python train.py --train_examples=203450 --tokenizer="word" --encoder_activation="gelu" --encoder_shared_expert=true --decoder_width=192 --decoder_tie_embeddings=false --max_grad_norm=5.0
Rows from block 5 of the image encoder of a small image captioner, named by matrix and row number. Rows with one number within an expert belong to one neuron, the router's apart. Each number is 128 + 32 x the weight over its row's rms, rounded and kept within 0 to 255. All counts start at 0. After the name is the row's rms in percent of the matrix's.
Before each expert's rows are labels from the 100 images, of 14848, where the router gives the expert most weight on average: "top examples" is what is common among them. Only what is clearly more common there than usual is listed. The data: drawn small creatures on textured ground.
# router: router (encoder.blocks.5.mlp.router.weight, 8x320, trained with AdamW), inputs 162-215
# up: expert up (encoder.blocks.5.mlp.up, 8x160x320), inputs 162-215
# down: expert down (encoder.blocks.5.mlp.down, 8x320x160, transposed), outputs 162-215

# expert 4
top examples: dragonfly; striped; pink
router.4 092 [132 151 131 182 111 123  88 145 125 171 115  68 139 128 126 133 106 100 113 151 146 147 142 168 147 116 126 121 126 150 130 139 152 160  89 132  81 142 132 105 146 136 112  82 137 153  86 162 162 168 128 151  78 159]
up.13 102 [132  79  87  62 116 105 153 173 143 112 150 134 162 105 154 185 154 137 216 120 146 118 107 103 143 157 137 165 133 116 111 140  96 133 138 105 100 121 144  75  98 119 115 150 132 149 141 109 155 167 160  88 112 127]
down.13 098 [102 158 128 142 125 114 116 182 137  50  83 110 122 215 100 154  90 161  54 158  74 143  95 117  92 154  92 157 134  80 123  66 102 175 119 122 121  74 126 129 105 143 105 159 122 178 173 208 159 103 172 112 115 122]
up.14 099 [ 83  91 116 112 104 126  78 159 169 146  81 164 119 166 145 105  78 119 164 189 131 100 141 152  84 169 138 152 103 120 133 130 113 161 182 185 151 122 154  93 171 170  92 118 156  76 113 147 110 157 151 140 145 125]
down.14 099 [ 74 118  99 125  91 118 140 118 154 153 120 136 109 120 119  93  65  95 206  98 164 151 128  88  66 112 107 125 143  84 140 122 150  73 137  98 145 174 156 116 137 102 132 141  53 113 135 176  58 119 159 144  98 113]
up.15 099 [181 108 113 129 126 157 143 126 100 121 111 112 127 119 118 101 112 125 109 139 103 123 170  92  94 123 140 117 113 112  93 128  93 111 105  77 124 134 170 102  97 100 106  72 138  71  90 138 101 116 120 107 114 158]
down.15 097 [106 127 124 120 173  92  73  87  78  98 164 163 125 119  51 148 131 157 151 151 174 162  96 118 128 101 123 216 130 171 157 163 116 152 101 166 113 121  85 144  96 141 157  93 188 151 120 128 146 141 148 177 188  65]
up.16 082 [166 100  72  70 173 137 103 145 139 159 152 132 185 110 129 158 112 116 164 122 175 131 114 120 127  97  76 159  96 164 125  97  49 141 112 112 130 148 166 132 107  92 140 146  92 115  69  98 195 111 165 105 153 148]
down.16 088 [147 103 136 130 106 138 114 120 151 182  96 129 125  94 142 164  78 106 154 166 123 125 157 139 130 122 155 121 139 208 126 130  94  98 125  83 243  70  76 158 150 115 159 126 123 153 136 124 160 154 126 125 110  68]
up.17 094 [123 125 141 126 136 175  99 161 122  88 143 124 109 122 115 138 167 129 123 152  96 161 130 145 239 136  90 127 164  68 161 110  91 130 177 183  88 141 148 146 164 139  64 165  91  98 143 112 132 112 106 159 157 158]
down.17 099 [ 94  86 102 101  97 138 109 166  83 157 108  95 152  76 130 181 134  84 150  49 164 108  98  74  94 123 138 165 208 110 148 120 166 141  90 118 168  98 107 136 127 134 172 102  81 122  58 139 129 113 149 112 110 109]
up.18 105 [123 146  97 123 133 168 146 107  90 138 117 137 122  88 126  77 151 102 126 106 135 113 194  84 127 143 148 146 102  95 116 184 214 142 113 168 146 116 107 185 191 133 170 123 171 143 168 124 173  48  50 132 104 113]
down.18 106 [ 91  87 140 160 131 137 110 159 108 118 118 149 250 123 154 183  69 125  87 116 124 143 119 196 172  70 163 116 114 168 155 178 109 132 164 145 105  82 199 174  74 172 132 135 126 172 179 127 130 177 146 129 140  75]

# expert 1
top examples: small; caterpillar; black; creature: snake
router.1 112 [122  81 104  54  90 116 175 106 129 122 138 170 127  85 139  66 124 154 131  94 103 104 148 104 145 172 164 165  79  73 102  92  80 108 196  90 143 137 112 133 167 126 132 130 121 176 188  68 132  39 142 163 140 135]
up.13 121 [202 145 132 143 123 146 146 104 137  74 128 184 172  95 100 122 113 113 195 102 158 169 167 146 127 133 106 176 107 132  69 103 121  85  97  91 106 109 113 108 145  96 112 133 128 151 124 154 165 105 140 177 143 153]
down.13 117 [127 105 134 101 145 105 169 153 140 154 141 121 117 149  86 188 121 171 124 121 166  60 105 177 170 127 149 160 159 114 138 108 125 145 163  84 139 111 191 106  88 219 144 114 119 159 101  39 132 174 155  97  99 112]
up.14 106 [179 150 128 108 131 173 104  76 164 133 101 158 103 118  91 126 169 135 115 144 128 131 134  99 118 163  77 124 130 149 155 148 136  80 120  87 107 143 133  98 142 189 157  83 130 189  99 143 166  80 102 125 146 145]
down.14 109 [114  67 188 162 125 128 141 125 138 196 118 117 108  87 136 101  94 105  87 161 117 215 146  92  86 109  95 121 104 148  93 136 129 106  41  70 143  81 169 135  76 143 155 111  81 133 127 140 202  68 120 115 176  88]
up.15 090 [175 113  88 113 162 144 108 175 142 124 132 125  90 115  81  90 116 154  43 103  89 167 147 174 152  87 125  87 134 117 101  91 148  84 179 141 178 153 162 118 125 160 119 133 140 146 180 164  92  74  62 138 121 117]
down.15 088 [141  88 121 110  92 117 129 199 169 113 148 100 129 113 187 123 100 163 157  82 166 161 101 124 140 175  76 144 116 127 120 164  81 123 134 159  88 116  92 186 134 101  72 153 156 128 118 101 144 162  94 106 183 153]
up.16 097 [165 137 141 136 128 103 142 148 123 118 159 134 109 146 172 103 137 109 177 153  81 133 119  84  90  88 109  91 143 130 116  55 123 114 103 171  96  74 144 122 163 147 146  76 121 118 134 122  92 209 121 187  92 131]
down.16 100 [107 191 145 126  78  97 140 114 165 160 128  80  99 188  91 125  91 105 127 150  82  87  92 120 146 136 118 163 176 118 156  98 139 179 159 142 159 155 122 157  93  82 112 153 106 112  53 145  99 145 123 142 173 117]
up.17 112 [116 116 171 197 150 142 125 159 135 174  95  68 118 128 143  87 150 145  95 148 167 119 133 137 132  97  72 165  92 141 183 141 183 105  82 130 149 114  97 126 129 104 121 123 147 122 103  69 165 105 144  49 122  78]
down.17 109 [108 100 116 101  89 117 119 152 139 101 109 169  55 155 114 171 152  94 131 199 126 100 181 131 133 102 178 175 104 164 178 133 113 187 155 127 141  96 171 104 110 102 110  96 128  95 131 171  74 139 153 114 102 135]
up.18 116 [147  99 131  49 119 108 116 162 124 150  94 130 164 166 111 184 157 141 109 114 104 163 135 139 115 134 129 136 121 131 112 140 175 139 110  80 100  99  98 188 109 194 121 173 157 110 125 163 203 150  91 134 161 136]
down.18 114 [107 146 104 125 113 174 131 128 155  88 153 145 126  40 175 123 146 158 104  93 197 162 116 134 114 179  67  97 153 142  99 114 127 131 111 123 169 108 131 101 195  96 117  88 176 183  67 151 143 118 113  53 138 111]

# expert 2
top examples: large; butterfly; yellow
router.2 087 [135 160 121  59 177 117  70 156  52 134 184 128  99  71 131 144 146 126 140 176 115 114 162 145 125 156  78 106 180 165 178 136  99 121 115  98 119 122 124 140 117 143 185 136 145 176 114 146 143 124 146 107 132 113]
up.13 094 [136 155  99  41 102 112 147  91 126 104 100 146 130 100  60  80 104 104 130  87 130 141 182 148 158 126  99  87 114 166 126 135 166  80 209 157 122 147 191  84 165  93 136 112 152 163 140 127 175 117 154 134  77 114]
down.13 096 [142 107 142  55 114 151 191 146 126 153 159  79 153 179 105 143 158 113  97 137 157 185 111 113 110  71 123 158 117 106  71  67 134 165 110 161 169 142 108 194 108 137 127 186 115 108  75 138 140 100 115 139 161 122]
up.14 105 [115 200 136 107 145 161 118 141 149 113 121 169 141 167 127 138 144 117 158  89 135 131 126  86 168 139 136 107 151 118 179 202 105 154 149 123 152 125 128 152  63  63 135  90  88 151 149 144 130 183 145 194 152  73]
down.14 097 [120 161 145 154 175  92  41 118 112 143 159 154 148 153 137 123  84 125 133 130 119 152 122 159 181 137 172 166 115  89 165 139 104 148 106 113 157 142  63 143 124 204 155 139 182 125 151 149 138  57 130 150 117 144]
up.15 111 [111 106 109 127  55  89  78 151 149 184 134 140 142 150 157 138 146 134 104  78  69 178 110  86 110 114 139  89 134 102 105 176 184 189  34 121  55  81 102  60 151 158  73 172 127 143  97  89 143 103 132 111 136  95]
down.15 105 [169  99  96 158 148 135 108 123  91 123 113 134 113 123 133 163  89 145 146 119 139 120 161  89 219 111 153 101 123  94 131 119  54  57 149 153 143 140 170 102 147 130 149 101  88 129  75 105  72 147 119  96 179 154]
up.16 109 [139 114 136 178 146 120 125  87 127  94 100 120 158 140 100 141 134 109  81 118 152 117 144 132 155  83 166 158  91 121 105 120 168 125  80 152 183 149 126 131 142 118  84 117 144 101 142  91 152  76 147 130 180  83]
down.16 101 [156 143 116 131 158 180 107 112 125 129 132  96 127 128 125 152 144  89 132 126 127 114 106 139  99 150 140 127 130 179 177 148 111 140  99 126 116  82  60 103 111 149 137 107 133 164 129  70 148 170  86 119 174 116]
up.17 102 [118  97 158 123 103 132 108 101 170 155 161 159 118 143  89 179  83 115 214 222  96 138 128 183  29 107  97 119 142 125 161 119 169 144 124 134 105 137  77 130  94 111  89 117  84 137 100 135 187 133 117 137 155 119]
down.17 100 [182 175 115 136 171  88 150 178 137 127 147 108 162 112 130 135 188 130  58  73 171 111 146 111  87 175 141 129 171 105 127 140  96 172  70 118 142  91  68 110 176 124 157 117 187 134 100 138 170  94 145 100 127  82]
up.18 101 [ 71 105 124 139 125 129 120 166  94 161  76 132 173 166  93 188 133 121 128  77 128 156 136 128  87 133  83 152 157 135 155 157 125 148 163 141 116 126 126  93 118 167  96 153 128 185 133 130 145 160 156 155 143 130]
down.18 097 [153 173 103 115 162 127 187 162 129 123 141 105 102  94 127  70 104 156 105 208  49 154 111 121 123  87 196 136 107  95  75  92  88 151 138 125 121 168 140 122 161  92 132 182  91 134 137 104 161  92 134 108 137 153]

# expert 3
top examples: grey; plain; green
router.3 112 [119  99  99 195 156 102  69 133  92 109 137 114  55 181 198 135 134 117 151 193 142  79  97 128 102 158 124 177 161  93 103  82 138 147 146 119 133 105 144 114  58 118 151 143 145 119 119 159  79 142 152  74 116 170]
up.13 100 [147  85 116 130 138 179  95 119 131 180 179  76 138  91 126 109  37  89 101 149 167 166 112 144  60 111 126 111 142 142  61 117 158 122 158 155 165  92 149 154 103 177  43 111 187 171  94 160 125 185 133 106 127 109]
down.13 102 [129 126 181 163  91 169  89 128 186 136  86 146  88 105 133 131 141 117 155 107 164 106  81 143 101 127 176 116 109  95 183 168 150  91 108 118 147 146 126  95 129 147 116 106 104 119 157 163 106  98 147 128  93 115]
up.14 116 [112 119 108 110 112 108  96  97 117 149  78 119 113 157 127 100  95 163 123  85 134 122 149 152 180  76 154  45 146 150 178  82 113 158  78 126 192 196 123 143 128 132 142 161 144 112 134 149 159 156 143 158  98 127]
down.14 114 [ 91 103  74 133 122 174 114 170 152 139 153 166 163 126 118 111 144 144  86 144  75 169 117 139  63 123 128 128 136 128 127 157 123 180 151 121  86 105  96  92  62 182 138 176  51 189 109 152 145 164 122 117 116 150]
up.15 089 [ 66 103 131 105 155 114 150 106  97  73 147 135 114 108 153 119 107 153 149 131 138 160 126 158 114 152 133 113  96 155 119 125  91  95 154 103 168 144  77  74 105 181 214 161 109 122 141 167 143 143 110 140 127 122]
down.15 087 [156 195 184 104 127 109 111  87 138 150 151  55  45 125 117 147 110 158 167 164  92  83  98 108 182 126  83 105 165 101 116 180  92 174 120 123 109 129  96 194  89  95 119 110 158 134 161 146  71 120 105 165 126 148]
up.16 109 [ 63 102  63  94  90 115 115  83 115 104 153 146 154 118 132 179  99  89 138  92 161 142 168 123  48 142  84 141 136 120  91 147 133 148 144 141 105 120  82  82 145  67 125  78 128 124 125 120 136 123 127 165 179 106]
down.16 112 [ 99 140 127 160 151 122 103 107 125 127  94  81 107 117 134 105 180 138 146  95 124  86  78 124 168 103 136 132  66 154 185 119  94 111 151 162 179 147 108 198 120 162 145  78 138 117 173 160 107 130 105 123 114 101]
up.17 081 [163 113 140 116 137 112 109 107 153 166 100 150 140  70  87 123  85 120 123  98  76 136 116 194 131  76 142  98 101 169 206 146 115  94 129 118 142 122 148 105 157 168 153 106 117 108 116  92 185 160 134 187 119  98]
down.17 088 [107  62 149 125 126 139 171 125 153 159 192 115 164 153 189 152 160 117 143 118 107 113 112  75 120  96 115 155 105 139 102 195 119 154 101 108  75 125  95 110 161 110 164  90  94  98 169 152 152 112 140 105 102 175]
up.18 104 [165 130 145 128 177 113 139 138 176 159 111 119 152  71 113 125 125 149 172 158 125  98 170 106 164 129  64 115  92 125 114 140 194  60 132 171 155 102 163 111  65 192 160 102 134  84 113 151 118 146 181 127 126  90]
down.18 107 [ 79 109 143 113  95 116 125  80  52 138  70 118  96 150 191 134 185 152  87 141 193  79  43  95 151 143 191 140 179 142 140  72 110 146 190 123  98 138 108 180 150 136  90 171 125 138 126 175 133 118 123 111 131 103]